A small image classifier, trained from scratch: 32-pixel images.
Rows from block 6, named by matrix and row number. Rows with one number belong to one channel. Each number is 500 + 50 x the weight over the matrix's rms, rounded and kept within 0 to 999. All counts start at 0. Numbers have three digits each.
# convs1: first pointwise conv (model.blocks.6.convs.1.weight, 480x480x1x1), inputs 240-359
# convs3: second pointwise conv (model.blocks.6.convs.3.weight, 480x480x1x1, transposed), outputs 240-359
convs1.251:500462467510430502439508468543477464527449530566463494483552617494436522487438408400560569412529589580481470459588518439475467538470473483514469463515598470507502526474512543557575457560560446415523514506577536527429435573401504516618477426485488458453539533550495438528540434410474460625554509507523445477434527472445573448499455579492458444585524531525539591
convs1.252:479595435550512449502419452509502329476509521501385492529546525513543489465563492502434517509540435529458429584544530497516495555498489474561454523385494568528501481488480535558516416489531505528535439747534467534540503449410555422468560496478530451589541506492535524473532465605521490495452453484460566458505387490501507488397549500538537454500515473507509542
convs1.253:438435506431456565468499451549433501426605543471465491450535479468613538427531440475511539542498586413553549536459430437563535453532450518531538445455550553505453488512535513540487532529484527520554437458522524475411498512475507452467570495513503600476501452491530434502492554411506508565508456520502520451515451488444386591568453476507505526481536444616527578
convs1.254:555506559568401535594422544423529550515499566508506520479529543562482509520484584487507440516495512428490373518431533531431471441575569494465597462494472502578436478564511474521397513394446450498535568464530428607503467590423488401476420484518494438517504517432468537521500479451448524478531515482475505462576481515532555443519373485410458525475460503546562514
convs1.255:504476456538600524466547452492518493468486555494548660471476639539467498529575508472553421575473537344498524505462538520590424504472535503538533492566462531538446454414581575454449374393508560433535472546494363431574498516492518529491539572518534453343494450549613436523507499513497462512495571497530587572434488517439590473551494491556512521489524501522512507
convs1.256:487452495503489496576428531452498510542482527539488495530479531463544575516464523489530494564559457532489445406521564563529521464565494495482640496492505548623506511524463456469440480491496478575634481569454489582425506571439430554501486469424533525455533493561460467434530470546510422470543521591497476589463567482481510453545479483395467527519491537558523521
convs1.257:529523506546443565376442537524414550504496556579434560469435481521520425345516383518504420379458528556469476522574486466414506453494538497540423473576520522497399518481424489485426612425528530466431504512546498431453553588641513468506362397548540520604522496457500510488500418492524470468542449473441479474507572454554508512488529551509412469486583400473475482
convs1.258:496565497632486393367477511560482556445491480486597600521567499562499468544526565421478364499567497552502597577524497510526465480473500514493573466450521495529491512505532436399433467534516546645463518601468500474447511500594523585566642466500509501486501470479451420449480550630451523472514527471538440515513506538459464539556526505527584496560527483543481460
convs1.259:496581458517488490477586474493512478416534516513438541538573425535566461572473607520478570499443532555460518549443491421543572414498538501454542475533560505485514577462566522608516542452469559503503547562539494535461433549519452535446529505520537406525443551467501502505525449596519499566433492462494555499500550621538592453430557365525509507445523518468479464
convs1.260:476535501468417467464403559516493520411531423460465488556506504468497528337557503562418561533551459444526600556550525473482471484567444492468563480518459515475409537527436496445492445494327526466450597489450478528481581472495493499453494406507544544524453514449480576498561467501515484506490539565392504453504541521450549403569522536494396461585395447504567421
convs1.261:505479476485451513508642521423483518588487589525472491421457544481565448555431471547475515481563502484539468382481553564431473543564535501476537512477540458356528583597448511418453473518572433588532423418510536539512615509505452572403505443546454523507460471552490508531379559435503476572450518518444531527618500513500444489511516480430520500585390443497534423
convs1.262:488531449482571459569544625512478424515524488473513478445472482416377604533612508527573519463524567464462519425513453486470552452539519505518489525480500465577472532497521551554541496550470454488536588451441576524408543491428507577520561514580442581543509531461510616462483500472536498501629502481440497511517509532564548491489441408429465545463524519491493514
convs1.263:458488471500471483505512509465519510417499472472534536490576447451508590449499462415490554531443420553427510529616502444477455557453580503521589461519472519508477490483543522481434500502478486564509494491570509501462529421512511489512477473514492472552541460523449523511501546494535491502441533443633500478472485507495450480520572441542578499525528557442448430
convs1.264:517567414568487394434438414527454481525544533513595467506508474510516508620513631509432417500584444353542590552510560499554523545438461492491505411506491576500421419489539552516519469524531528584458441534471516469605485522472576539527462424469504560401497488507522570481520540512494519518514394544533533487495528361489393608517409486570602602435529509540479580
convs1.265:499404566574495492526522438557497502557505505555528556503473453502464568500478519557470510468559395438421539476466473527536536509565429526369476548560503503568491461472536574571504564454529518483579508508531386482427453556469493507395441512523558466553525555473606435532595491373474536521422515446509423456513473503396520550438563413485522510380570467522553500
convs1.266:447537558468481473582492588559601499515520555489584558444516489562470434303478526406431473393493406530467497600495534488520448553501535508505434562519478531480522678477491472446444492468406500527467461521420500406516633452511545531436492521467531494512466473469424511493524371488556497619538507420460580469514567530536437530524555419534553576517466541555564559
convs1.267:464562390585504479458444401439505504476541499451448523477471402496627503576532548577510503499531468488459445372551483465532441478556451476487612474558531451478536469522479583503476479485434484521452569528444521527403578515619499440418505483504505489606441494494452477466492458603550392487523449520567501453481483498448561513476392545452495461444496510507550428
convs1.268:521477458488575441469521425454505398545504494555558488515453431448455525496479424518468474575553494596523502485451542517486501476453492449435477477537507530543485514572629456479481450529499473517423570506515480536592528454506465454539573457521467530457544516479526544505501485376417524577572481544538460491550533554493466461599487505461359506521469478459497439
convs1.269:543569513464445463488403383436386386470523474476427385450421439498475456410447452381482471458525548527457540516505526520439510423527527523546511441548564398457505551498455517489416436496537471474501539510472451532510551566508528461511461485442499426494504532478528484450493483506475510457494446428472443546513466406566568592565576613410447414396531551385489455
convs1.270:399507544543562548505538491415514503562488555542452532598486480522479492529527530565486602495502539468442498453483451562568546524520504516470568434443523485553466521433452556519471533452558564475401550516566485517460456483401497551437529440416455536473543526507489542416485507581356493473550548525483461456536451422579483489553498440536632490574471494497470561
convs1.271:470462545500591495520510560561533573532519435503560490547565488517501540488452529529487499503530482564456363644473414398467465516642524531546443495536487512533485557452498469521569460506635384519553505507461447469504577576470571536546521437565490476502512454547495393420455521407485501563452476521467475551479457555520417469450490501459585463511505470442545473
convs1.272:476480460461526595404479445538526498508817553509509509511532450692470483448461556432511504493512470606415574413559475472473554510531521490456463513510553498513604517450451451465467490575541582506517465500532541435480482489496502554561550609488461469350494510502544615523462522427508529410448606454466418486390518530474444403440425452455473378567508533517479476
convs1.273:514537582532460519556574573521419481477472489520528516464538519576456537512414434513478509514491569539511484483468410480445463468416428487455527545516487598470421543495464477466508473486473499529516429449454490468543549517498492517528476539480496464535493506472444515517452400451454537473449511464531566467487508446517599435525469554494516537486469464539481517
convs1.274:490433433523518443475508475416461540435554378506533485496496552582544548426460396517626590478443524415543418549508474502505449436409501495477516529450450556589405622478499467476454469522447562440483470511500552477496438539546421517527417522572520560434502478525557475485487495589482458534533493506472445539433505419550487503645614549516501509560431504534576413
convs1.275:553534610437481525481513521415540347542513505541518553440546594558504516537485534546492448509376476431498524416418496535511497478482445474483499531559618555448465519486519481475535572392566531486478417453486582436505524502505537560563426528455464423518587495481458489494446442504459473542513469507460498495504442454484438450467517502522580524475493477505486500
convs1.276:457553547520469426441589558464602556554446559527554539533535497420462577473417531513513500474465558456475560502386549520523508563465563504525547493439450434557527487499553471515488448581573427500532597532495423610537548528461494424465499435549494424513526417538570507519499573471564518498563628496514508531461563566509548525428567487520511466500509478524487528
convs1.277:447467544453518528447495524519519526472520518513452496464496569416484492517445495525537520541525454492503489616645516613487568508493533509546477529524447583554529536536518519525424547473570459401488459548551511526442540496581497564512521476539542418451495455446386490507433506462479500521533553530477476499452510480511544533463550428419480527477511545510463452
convs1.278:443476543511473557563507455370511465553479586504523497515389484448470513621441566437520523611601455524499492508549522519515606558342507457551471502504495472433568677550574540487518422480506490567523446457489417367497533439471456599457534483541481530448494532464549525506505440500524550534468469427482440525509510536521449440450528534517434610475492532520496513
convs1.279:396561532577428392575551452408522542452508484451515486461486586465447460476526476460399422509383496465494559518487539501520432450537512476616469432493523565513487472499527498485524448497555526513577522487544484529437478485501556493531551516502489430490482488467508560456562495479531408501523509498546385512500518467374477558597436488451499490540390562458494618
convs1.280:480459488527425480414484392558489448525511483418545506470424494500507504428536524566508500446483496496497503479450484464465432513464432510515589468504437506484498438544416527488508496511462523487529439509495530498517515470514428557445554544456506479468472444473494478479471540492579561464515504495549514477500525466541581508525608504400458545537523538428564544
convs1.281:469395523459460478590501505476501495562454480487392445509431429388509573496512538435507464462494465530597434523443511523454552445482523488497565467511531540429481460496552526593506496509466440446564496479478621493507407427398563532426366366442509493478463489499488524490500542550536440511432530449451558545509482513457467536455512529530484589504508577434511490
convs1.282:527521595466516497476511437563447582465462497486556538507501557459572467508510510503434468504567473511479515558522569449519352478434450561483512521493530542419516567485545511508561485488449519514529452504530553532571538536475509481474537416580456519442540634490517510532453542482410609486534499526409518496517507507516463523463472520475524589613543431494532508
convs1.283:540536485538459581506533537487493557489539471443533484507523526467501426531537528488506556506558572418442510510449545574575468496563509436517546493507429450438537404457543523545541474463466579438534541525555485474534634487399463569462537480486501501496512561501578509499484492502491474483501522443545530488518449435457464499564609478610478531471486491542607540
convs1.284:475551495440480583476550433573568435537407576493525561512571564596494504449460407468479467497572490564359574501457453480564470490477489516459519370549525553487541550578523521579590485496531514578493472469481555474464506467469532543474467524481391400611567509521446526444609524510425491416494527425532468490442481554535518573479434523473478560488506465497543569
convs1.285:638535495515498519564502530518497461513405492597407485567453488560500541516538540511532511368487410503499468578460499597604502503425458470555474539514552543468531478578510466536501477537523550508520493469463506492515496502527447536570496504434445546513487461505451485530487408542485522562496518434434517540537526494515434515577468475530439481581492413523463339
convs1.286:522498484513538535451442578500592477581532548471508465495502438477467543472569518503500485504628551536660501482504556523432490494501477535491421515558538498505467481542466530566556432550468528468553583510559457437458494499520466466566474445501461495442553517481560457493487380604423510581528438616546482522451434501520441548534555469591504513534534546581549454
convs1.287:488513515445543465506520534521517462466436552538385482522433440480500442527472556478472414517447474487538417477483636442490425518425459552536462435513475427481487536394490551514488482496558431519567493528489489561559486490476516542552347530549611539451530494528460481481532589438444462536469436456464529478425454450435397487508469380434434417519530494501450396
convs1.288:454482469493545517502517501567599527554436486533552473481512486475532482509458503444445460585479440523411513502542551505540523514583509529475477551439564506492517553524481511534586410445489512553458450615399526530466453559548524473530555435559554588449503457438527499470483521502503450533576523373486537515514518422417438470507454560599490519499543529529552454
convs1.289:497477415532448452573517411506444472514492458533606677442519628422507482487462507453532454482411507571455553541443510520506528498430451500481489463515443536550514451539482585531468416493438478537490538415501573457556530510510598641551614505511502503393540532535448536554487534618495483538492637526456566567505518464448480499450411518580442521548489509507465553
convs1.290:375459528485359473546512489459464462383555566478568488464568554550608565548502493506518525528504511544502567511451562506578561510545489486532397510468536540520509534451555472533438524610488460546532639480502534496502592557537515547503567346425572519499509413519523431485479551502513523490545508457483550503501522462491484480452468610433535489472539520459569508
convs1.291:439539514445498425543397476528508457473530482503458420495491416538518471428482543544407505501471579550506493533504447475563497541444483516474518590485500499412532426453479474433554452499492451434598530454417546511517446455461488496528527511614447498450566532443513483556541449473463453560470474545500661566517516507482580486542509596499523564536411461461461586
convs1.292:488385464514524495466582608508492495490528482455627571470445525477477509423552530581481529413487461603500450520533511546461499477529533521514455444490440456411557512503497416554538407563535556466448459494387573496481555432401503620582449479557527504466541464507441532480524501564424470473445479460395394465490530480490551440434598582544449557486481557441427497
convs1.293:363497567499516457471509574527511469492430518577551526535520534494514530470450492477517519462488436481459459468495457457521471423534496459472546399492487539486465537484544473483437490510479498453476512471437488509464505554545520565487577438651577536424432516524464478495531470528456445463433483437567520495495596370473489437505576442514485509452477513438430513
convs1.294:479536373511568488509541436530550516504471561490528469473412522504495526558428521501457493541466483508435543533451550429600528558505610486426512535463477511492474513486451521518385560405489475564505543559476503459457464497438593564482509501622484494532421479469509575451460521494483575521568445460498599465485531482493450510493485474524591452439408523518539487
convs1.295:506482504545697514476546471488497523505607581495417493433529289553514513529565513469449438485539503579500578491503558544521496520427488490500551469473507490514520530487487578491473414513466538576466519562466526471618436445428579516440499474571491471481506483573521517498453510422479449523424504538551521505505504579512531522420461512452542490496498514534542479
convs1.296:492416558505568513514512479516517481511563467478491440443470588435568500457541478523494409541499560522487491500479482465571415413474530491518424539482410493519471554533485463450516532589445495497549483572505472558552514558559478548509459481518520512547504456481553427544488486514432510554509483494349457414557506546503573482483485478451582558515561506525547523
convs1.297:442554453506553473480500490466488408482475526567556535531523482496428491510374493577448527494475533520477569595537406561514610474443523493513460478544503473506485538538543494475462478498406547478512591424578519403450471481572468474541543504476515530464621539530454501448532460548433516622403451457558559482393493387553532520595528574487496531580525434488609456
convs1.298:514528645473356542571515562455519539576540533511498433578551522516504586580472504474493597514504463448460563512392535541578435390524550495451457571521505535408543387452471480436480477530504517462533472442525595480469472412450529474450574546567450405509474480508447451525526618452562501522463604455485492489432533505467466422453512495488528429468530480460504571
convs1.299:474500543526427478465507503472515514544582565471544514456523506464409549503474503495491467443494502453526498433549549439572496544496600478523563531534560424497419494533470507467470483554546500502445497586431500535514526527494458506457529469570542449465547453485473477440488465509501482504505479513478513480486456491528611551540511548513523454484435550531480534
convs1.300:497574525421548498504507449521582477465489488463437498440463465513535437522448483463467510459509536459545508444419495596542496424537468496506460579450503523490335519549453576520603476519509538495523550497391525520500496452537582471505481523515472501423552531489542490519475566495541428555530493587420495468561436497430513469468497545446467502496475472515520531
convs1.301:536672508450438546562464414632528488562532518540475400520493465412463517535552475485615502450521433607604496467467455465501528483439499460516474380508515526448441534515502517491452474596480461583462596529528620530520404500437525440445357470524596536618452469524436482475432531533560525482483380447465493442504561575529462517550509591455593436424512494505555490
convs1.302:604475560529450458496453515505431437471473555562540480488478484537499457530426469535546444525518556473496504395518644498468493464475534508476506479478481484485492516575495433609558524536548522491498537452517501594490544500481625473490555468559520519526524494513422502417474475520515448478509540455593627601491545472440462386554406450484527527529577560522476512
convs1.303:452429484618399565501486505591489467509584494531373464464578494532475466524476564536485442573522521402479576518470391601557512517533478492525483446558602450453507482524421501554519329486579542550484445526449310526648513517446517549518497485472497486589496536518525455521496478490509530529497595449528506454475512461566581467537494543405526495572551452481453590
convs1.304:418458481459484367467479436535490414509475522517469605472470604362568479474474607448463456461498460409616569454478545481489537464541550531501483554455545455514518504550443607520565349630485573532479547513505461482534522417448499437477494494562467479506525480460512551444432469493485514557518529455516530474567494603473465444544436519487474568462498517508540574
convs1.305:537432453574421529489513488462519508521483535474429559535494445503510502508480501482482579559491458438501567496535448466405502451442524493529495500548552502552452482589516564496565427517412493577532530428451429459524498572573463521506420422465477527505532499431471385468501488328526477502492514458468435551513589440507503514497558507474509555455456558497443470
convs1.306:430457447553557451597501561472537479487530604469477527526542575452508522533475619486502568453378511394557514515494467475412459478483519521497499519492509530458541426549484484617547485534469483509506537510633505432508431542561570482513467399470423444522494459507536504523524449459564547572512519580567487502479527471471577535525527545543569598472430466489507486
convs3.251:484517503559521539409581419539510378443413510563414487499462497563519509498470547512508444527527526519488451498513607583475548444480498522498501524421484504489531587505475425551542444418551543455511522492519436517535458479571501493567497449496462502428549484467446487509514432515471535480443516461513515505586511452423467563464436510473553467463553494489548540
convs3.252:418506442507537525516492489493527496436480504532490532524413515503578542419547566483536532497521241572442502455590474528435584497494382456502490529493489475445364606513446483528493489568507531433470581479527501535507478597375503479499530488498501571533506509446446534535504487485513476509472506558491478569478454485445479535552273589457573580543436504514463481
convs3.253:509507589492520510452491469525524462462517463407512538564479568505554402533535502542521471528492449449529453473542470526514492560462583435492481541545494524553532474487466494513502560481513504579525487507491507499509411606529474491480486571528504468575456516510501516522538418495515550478487539478398470497472456568522428486469418473505509545556461503464524561
convs3.254:457492528423513427530599421543494517463501475494534514528511541497502501533470494531469607558423491461497513511549413589458530494544406546420505465423472486496535452503527488462560464448532571466486408511488508543457523511475512472554488534563392450445531595544569518523553423585440545628445476451412487391478568491560528464528436492506374584514544482551449507
convs3.255:503605537524425500441544478577494500440493541459559505589611481438487539476469508497484528539602502513535575523484495615508565534402515444447573482461560484467569570444581447465367544444494501517486453576679434510549565439448561559510523482640437491581457476526527560450460443525398496425469518492485461534467525453472469490490401496502586387452503503453474521
convs3.256:528496511582539555445499510519529569469487519474378468443429494528498516502557513539539522509501363483511472518519474562445498429538516501528544495480552436501553465455461516456465503547559526424564550478433522543455531601570525530495508555515490561481395539526542503494487467575529463426593512580470389580495482388541496532472445446486537556542484569438556541
convs3.257:459579475472430618603536513540528570512529589467499578469459553568565503496557455419524378469534503549534479557502522588388435504518518539550522590498496504534494407546502460524573453598498556481524563443456441513521538500498518551427526597456466602571545566652524468552490364436537574517546494534450557526523445534571512479542517493481425613495551432483555566
convs3.258:449482535445532472536443452446541523516411568488513662469533535351563519577536472498497591539580460515472479454523415549512515498485469564486487428554513487434535473537466495427479521595448525432486514474458489493488484471458517454477472536496489598463507463496427465528453348478423483503482529553482544501402428468476590499525498493442476530487517476470594520
convs3.259:515534520564518544554452534501470580536532464500548515528515436449451609474578525487553498545513501515508519414473496487519511515462382549500499530529543548441512523573581430475517488462483495450471384503448531531597581540534497503500554492498446561533465438456513541565589437480535575459520559531500484575507553543541486567462475393534516560468485421481507459
convs3.260:467437488481398513485508523539537568520386401496460516565456576540500597502576519487570525540533586450476564579540527527523483593452487492552576462420453486527527520526513471602451488527578469488576404439534477441580588460527513483529575574473571408573564573569535547594568546452529529537520533408560499511474547577472482484540650541472473492510501541584442539
convs3.261:435516452527471540494575526468497535510498446454517594549494510523502506466485513586440449499507606474451478591558471491530482461498481457481495525392480477597546479419522538572483410525430499476421524458621587561594459522538516558431514487492550505443439540461542539555537518576504535485487588601491499533475476576462499514452530426583447466439463491486501506
convs3.262:463551533564552508450483539549479493476581524490581547457495537437465541459519482472513465507469590478557637555478538597482559508515594558591468511521505543573473520451506484494496444522470438380508455609557564450514494518482479521511589450552389513527453493462448509492560487554563482483470449490560426486460554535526449486528468462571431451525491512563503479
convs3.263:496439481509436454508465481564446516490494502475543533498475512517532564494484515549480504527493553568423557503506459512482490475511533437503488477536523545556487502507509596533429509454557502507462428434422504467517498545488550585521534542477534499444523550409535563536446471531578475510556505600485513578554493517499461504471584472414554563463423540452468518
convs3.264:439302583523404574474493652521457524482609536494397522505455516650486444474559575459483517515466606486595528531562540546546443492467485513487512544503549435528491528414462515556567428466486605544564530496591563568613491550447509496471459595529515555607492441538493556571483457498480543509567536421599627561573581598451447583466518467567570470509574499447518476
convs3.265:473446482470518504568435410511487520503451486580500516473526412536489567437514547471493542420547514592488491531486567525500604430522413553591536533527479477522462513485498487520458472481454588564525504453500406582472468550549482526431551514511452522482514514429472519565481465494455368457589476520508527522562526419549526432465439523545525500418516488476485576
convs3.266:427511483557556501484438541463475560426566519389445416465552417477514441542589442522544554458564468573491422552441488505520405496581533518465459582489532543529464465535540550526480472480330448512566472513471508519509461484608416490392461500491422585477466552421539447550467485448447548767507409695506481466461410470532494531448514546496557483534419453434528466
convs3.267:463494431449453446523482525467472556464529556489494418436498474559497538525518491514557488521482533484507510549401455485556501439487520553478560485471461464545441496578519523486550606525526498607472578460522586460560487596521572553653574514551502542502514492536516509536419417501550538616481520666531478470503580460490535477537512556493495451486469418513555501
convs3.268:541500553422526556557547456573517461551355511487473571386533648495502488523511411477509554556402459523379669547554536485510498524552613477473507596496568608471458501519502455535523469438477441502401479412564447544507564528527562541560421442401450457494507554575615483423544362489527380581488444543494508487455507486500483405559523516485431540512506495430512524
convs3.269:470474522489557478474520460512468514495544457451483502493474456516419470528517597412501564527466517529613509511592507531487509505563462519446495472552389491517581465471471516519465537532539498578476498461426541473409443525549430520569487502458544515451492447438528443463467465541442549500436470451548534404506519474506522494577605453488566479500556509491479479
convs3.270:530529519515463462511534525555550488465510543473431540467471535494463552530445506586493406510433502532544444466524550492532536547485428533590560402512599538499485466458501482493551468483489530486561586525456509510423512458496399493561510491538418531497458530571459515489573539375457422528485459511488446445512481462521505460573489438521494478512554494448486583
convs3.271:523507511480500463445459491483421511541503408482427477531563464537646587506475513478424435569486373567512521525545533656501503510495508514444499483564482588403528523618546493500423477518614529520505509422523536537538500519577555551438442513529477466546487492593524577466449413432481462405594543528583583546539477485379541504579495522521489390453507436545522598
convs3.272:490569535533469471526569448436568472569702349531469446446494505631540527478502539497537573543522562556469515499427491503538509497553575571524490515541440528509618434503431464480472495442474465530482608469388453398493573519519489497485446338493481508464578555526614503541475577508489477497469565568584435530540365334448486486429542542464524625510516458526541476
convs3.273:477509559548534532485518396535542456584456502497526428605523482547537459485444505538482436535505504504500467513487506532529520468460413493507502485529502545516500550594527504460529477530555526502509499513569540504459534503467448558456544567491547515476515448432483515525503555522494516537535453514494505464550548558519523545469527471548543509496477445516537512
convs3.274:472627434515590591558519517527520507572639499543581587477608521588517503565497514471539578522556599480560530482496521575524514434550511507442511582545550477485453565478545504541618552482575513571492507523536554548564538541658548521439534474470620474586503608504464533484397527640594499496573510441468558483489609586454537541448631443519532548504532542693506548
convs3.275:531569544518537549564495576517552462593531511600390374509575515542422552547527531532455520505399509535579466531513530538587497540551450508534488444473580490465517541466525480531508533539384511498463475479546497502501549464454570482485473538573586557487470465515519513450527424467466423445538548595495499515505467499562518348525372461550584529492524603522483514
convs3.276:552559484479497565502501492532485459501494512521447456530533489537476455500572492504470528510447533509558585513409519457516475431523529487564391554434538495562478423501475471440469451511477446447472501475510520508518532485518469527568492600581441459466538471568552443522464489502496463516577544483515567618483487537450447445431482500473508513622574440494518498
convs3.277:582448568438530479498495579529521417469617530490516487474370586537497475546426400507565474538467514560483524526522476522508485432539451429500525545404547542576518487500486490485547499463444479503475583578493534386540442471515460501569428428443554470482462476476522541453450509635569525529461497517465518498579543396549435517516541453496507489493555516487535466
convs3.278:533476526491439456514439635469445579405436496467450421533543377483484501416454564529528272526549552471538447459388546528473454514749507477525566514453551544459491562550503466455435485491500441562442511467417606446466541536516526509576478456518528498410527598547511427462528562515553565721472536468477515574421414524543566515546476511575440510566514448457673432
convs3.279:509511443531470560400480470390454421488470467518436489444539475511569512432426533521491512542464439515438412551546398470523562531497564525526547417502562612583497538555583519547491481517520446477513536522474487448525480484585549451502529519529465522443411506466457574554496583522567475619486535544543523524558558499429451467504389449465463418517431527463453496
convs3.280:505507506549526571507514494541493542526454551524508515473412521488571522478589459639549466481540547502553589513377477595544439492629536408502439541521641525550506590554476460585548493550485531493465508493596473452469446553477535502564586623561571511520525550503444551505505491448412566455552510524544513551542583495483562489561600527473418676510548569474598568
convs3.281:516474482493543444467407576380556515575495601513575530476479488475582505487576511449618426590427472575527553582454530559507462510502512536502527527541495470560509553558477509629512458468566546558534454345484469504545504525450480410534526407464491472543475496532452515476613507494569510525515462491445453560502536572518521526530533522489513497507549490445523587
convs3.282:456495488516559511471483473480482534528535439526554470500511504487511436462535554558539526513636471471540476423440520533536494465537508351535341518553500428605487490526427507517446523500454496574511444441474568432415535544510509513471581521553443457436477514452530506519409624547528498420408526518559548431493504475509576438504543456526570451542448518485488487
convs3.283:419553463508457512515533429548529527460505565501537438533519519482548487566507448509523517463466420463525553418505544642441613438567526518528574539478442607542547491513453469498557533508525600440552514559479496574471556427502478512442516501448520493493616592577439521515485487489563484516604458475434444499438471514445612491388533460480511486547475632496506546
convs3.284:415547533542522569440446518400504485491494386486528524546488598488556511536456400439475385434472487507419472436485489500576414425480468488428435525467489500526440506460510592460449512455554524441534452536508534455512453443535547470513587439507480512516616447504577617507545486576480525467520500478470525528522368512465435500423554458456485543553495478410510572
convs3.285:463498503535402576530505480436438550510539496528529556492537623506441490522490589523519544566430483452548506497504434502459530532456546587517516528455546543546540550533596362570550450491486471447520524496409500404554518512483485494550628486405505522573487513550515523456466528546484413560508494437520437409475524477481514463526464535437616462505569488469480394
convs3.286:529399493454536524518516439500383472509459553512471459489392525512522545450556501472587481495489560385468448458479545528529464641547389468501585521479486553451543400555506504539477448389572477681487430447493500471502430485473499544443440364481576481468594459509520444564593411459428549560532355469522445498567464493543496415493491542557377516469519499499517487
convs3.287:560491494550577419531499503483466486503468519533582432508571481314628565461505511451462502472420574439549450519483491519520456466502483496428507404576513473497505559528514458503557462468523531408536436426480517530490535516569447412499497479442539621396482487503487520508516508413541461548535447442552442528478442535446375460519550506500560508534504483518563495
convs3.288:444499528426417551531459519527538498494565477438462537575504434491538475440404433493488488414484580594518531538538449565437496458557511430521461487534526457433560426541475462466450430566598542481521544440482494558538552538544543525494456622511497540492573449454578447483497454434477514447501429497538469510434535518527444533469508508515503499534563528500517521
convs3.289:429507423548423497587538497475529569479529450494595493509580462560605476393535488509537386440579467495483434411503536545486488472582554552495501489509458504552477537421432542538464482522465509401529480526606486379475678450557471508466494493546498485519529460459550446517515506530457486526528427530557508481407508448444472415470486564517669500455443439506423544
convs3.290:497528508490457543505467427520507448526467565554552478512478432507598489503524551600495402580520409560529461495495441476517577558397477564517489513425561519578590412477483467439431538527498491511496497531588495452507510533530509397362566599519494522524493496443493522499523464419434591524568521423560443471527515456518402534445421504516522536498593524469496462
convs3.291:490470486385462420449547487547469454517456454513515500544459492545424489493442514556466553496488502565472493503488539520502520521515459528537468421479451532498400500451500486622548557482558500522497472454504521569480560489474527501558452520468530560451596524477469468476580467486488481534442505462472476486521510527411520517438428455514540497503436458546526500
convs3.292:506524498492480513546534477511482487518456585542417491445512510596473499455470593437562516578473494447485546445437528544496558475552515486542457602396542403569541606476501575541535613509532534463571570423475568471517539412558507482460514557501520489590477472483430499501507490495484533512465551395417482466545508577559611545476570540614516507525421492473522397
convs3.293:456473532492490478457456463569517529395499591504482448516422451494489580435572480490443542503459558527550484566478511464544437552474464547586456486537506515539539521568462520482527551613540522428410552515498419500429475485349521519555556559377433440485481500532597468517482523422570494548545473457573602536492519593509495469499523514486440532482480539503443530
convs3.294:531549522499460534422584508500476407527547513525496453520498518556506453559508517417543362487551485510559513551455479474451487458436437582524433442460496468508429559557431493458576460524513485448467549447406568530460542406563454523469400483539509473456465544545404531499445505550535537567534505574548490473450528474448418489481477522478501467550490541519494466
convs3.295:507491441519526491539451525442416460453481429501472422459468508431574463524536557520433489438508469540569523449491558440484439493448537554486471571435414514451582496554495543442445528481551556505448487433466451522472564601418413557484567512454441440481437538425499496588467457452542479452538468487511535558572535365483508458586500465446522552387511477522474328
convs3.296:589506536547529461525467519454510570496486448499536507427516475496559520474512489512584449504536469482544548450491493496597528444468500566437519523544504489400563509448509558511567470529463450525532396544511446479543453506475543520499505536454496460551571470452480486428374496478568528495546501498508459448484631502524419446572540561488479472485444448530469505
convs3.297:438532467493501528501473477466494469464405499563485516509494510534463546474428452522537510471557407522433431523473496486390497493542394488451570497502423431550419478493609532499512534454558531563554501513584442549443533474547597438574517504478516483500564480488470609492514385431591532459423465496541496438499474465483458551481487465510430531420417454514531490
convs3.298:458584417492458477431535517482500480540557446520556412535441539606502419482514496542526454559393528513497489465473547416551553334495505475525494467472625476468487402538506542513457600543482479545477421514528483557547492576592504504498535459485455496549476532470602406489497471556410479407444565542528498484493464440603490524566495562411454493433479553448564439
convs3.299:455473486489422465541434551458487502547499476466521456469432499524475582470493447445432457462448610547521389480518430444454475542482503526443547471494425606492446569480511540577503578504527514550572505553505473502454600577485529472498501541524427428470517522456441430528412548541563545487590473438525491549510463555482411509519499450463466432503548470444562489
convs3.300:509487476411568518499471499517486547476459520523465444544498522492497413538505484485523508474448479558549494492570399601450449511541561446463620468480510515584564475468535522484528483502512482559509462518511550452482491457420427370426486481455569484501526546482508484465444504465418502557535459533528523533499436439529531479560436475585486491503484485405576439
convs3.301:465739545448411494535530429440535407562508477568462529516537519685532474446389477458540429514391413508534473416501414437493503483502459460574556464518454452427464478500470497534481482589537563566548538440461534538400444455564482490512532562509395529514477521498544495488452557521357493536494484555575580448439550475417486633520489484546480529451448483523574534
convs3.302:476517520552567460448533552544540573463459500459532527470421486522503555471541506432465483544571549492479477464559518608533424533538578520443532457540430448438446533499537500537468542534475524494473488521483534582460498520551501486480436466532468476492503511540562436479532434556491479517501483568492545503500476456511419502549552403472530488499461565462409511
convs3.303:506519431601454502343441480419448461459594414416570598472483508305476598499487578508459459478511522464508499513498418544502536480466493492484389412464575528533567535508520453462511466545538430455481622430521473441469515468494513460418565411588458391629401432554551501488563519540519536456438542501477468469511469549493469476515515477562541528466553441404433528
convs3.304:477490502540517608396408477472356487437455482589510510567563545282505427509422498475517378557439449434554473434563510497553581545494519424503523327499533527492503554560522551443481422443535521513503449512456462480437446486517315521415529424560543412408478505467453501495585538467551514508540528529486469551530514495369530389575480435525594410589458526519500542
convs3.305:451524484508475434570485448508478490530520524554567614499508515528506519401532490468507435440513518438555447490502395533505528526476505483561482461480436436583500403511577525497477397564598493550514548488582517433506465531556521487433416477516385522525489569544544517542465492502517528631462550562521547439513509504444585499460528496488387461555510475424585472
convs3.306:412437572524521488546481546550421521495426461522442402519482425501491401422535365512533442457451550498420447459447469466415565527527600485453455401532503520580469502542502511484584469508504535444451546578541566512499472555492476434512536479433489530441472454538409483449532506471443530598482493627479460504491539586439534450484541523507550531442641491509504461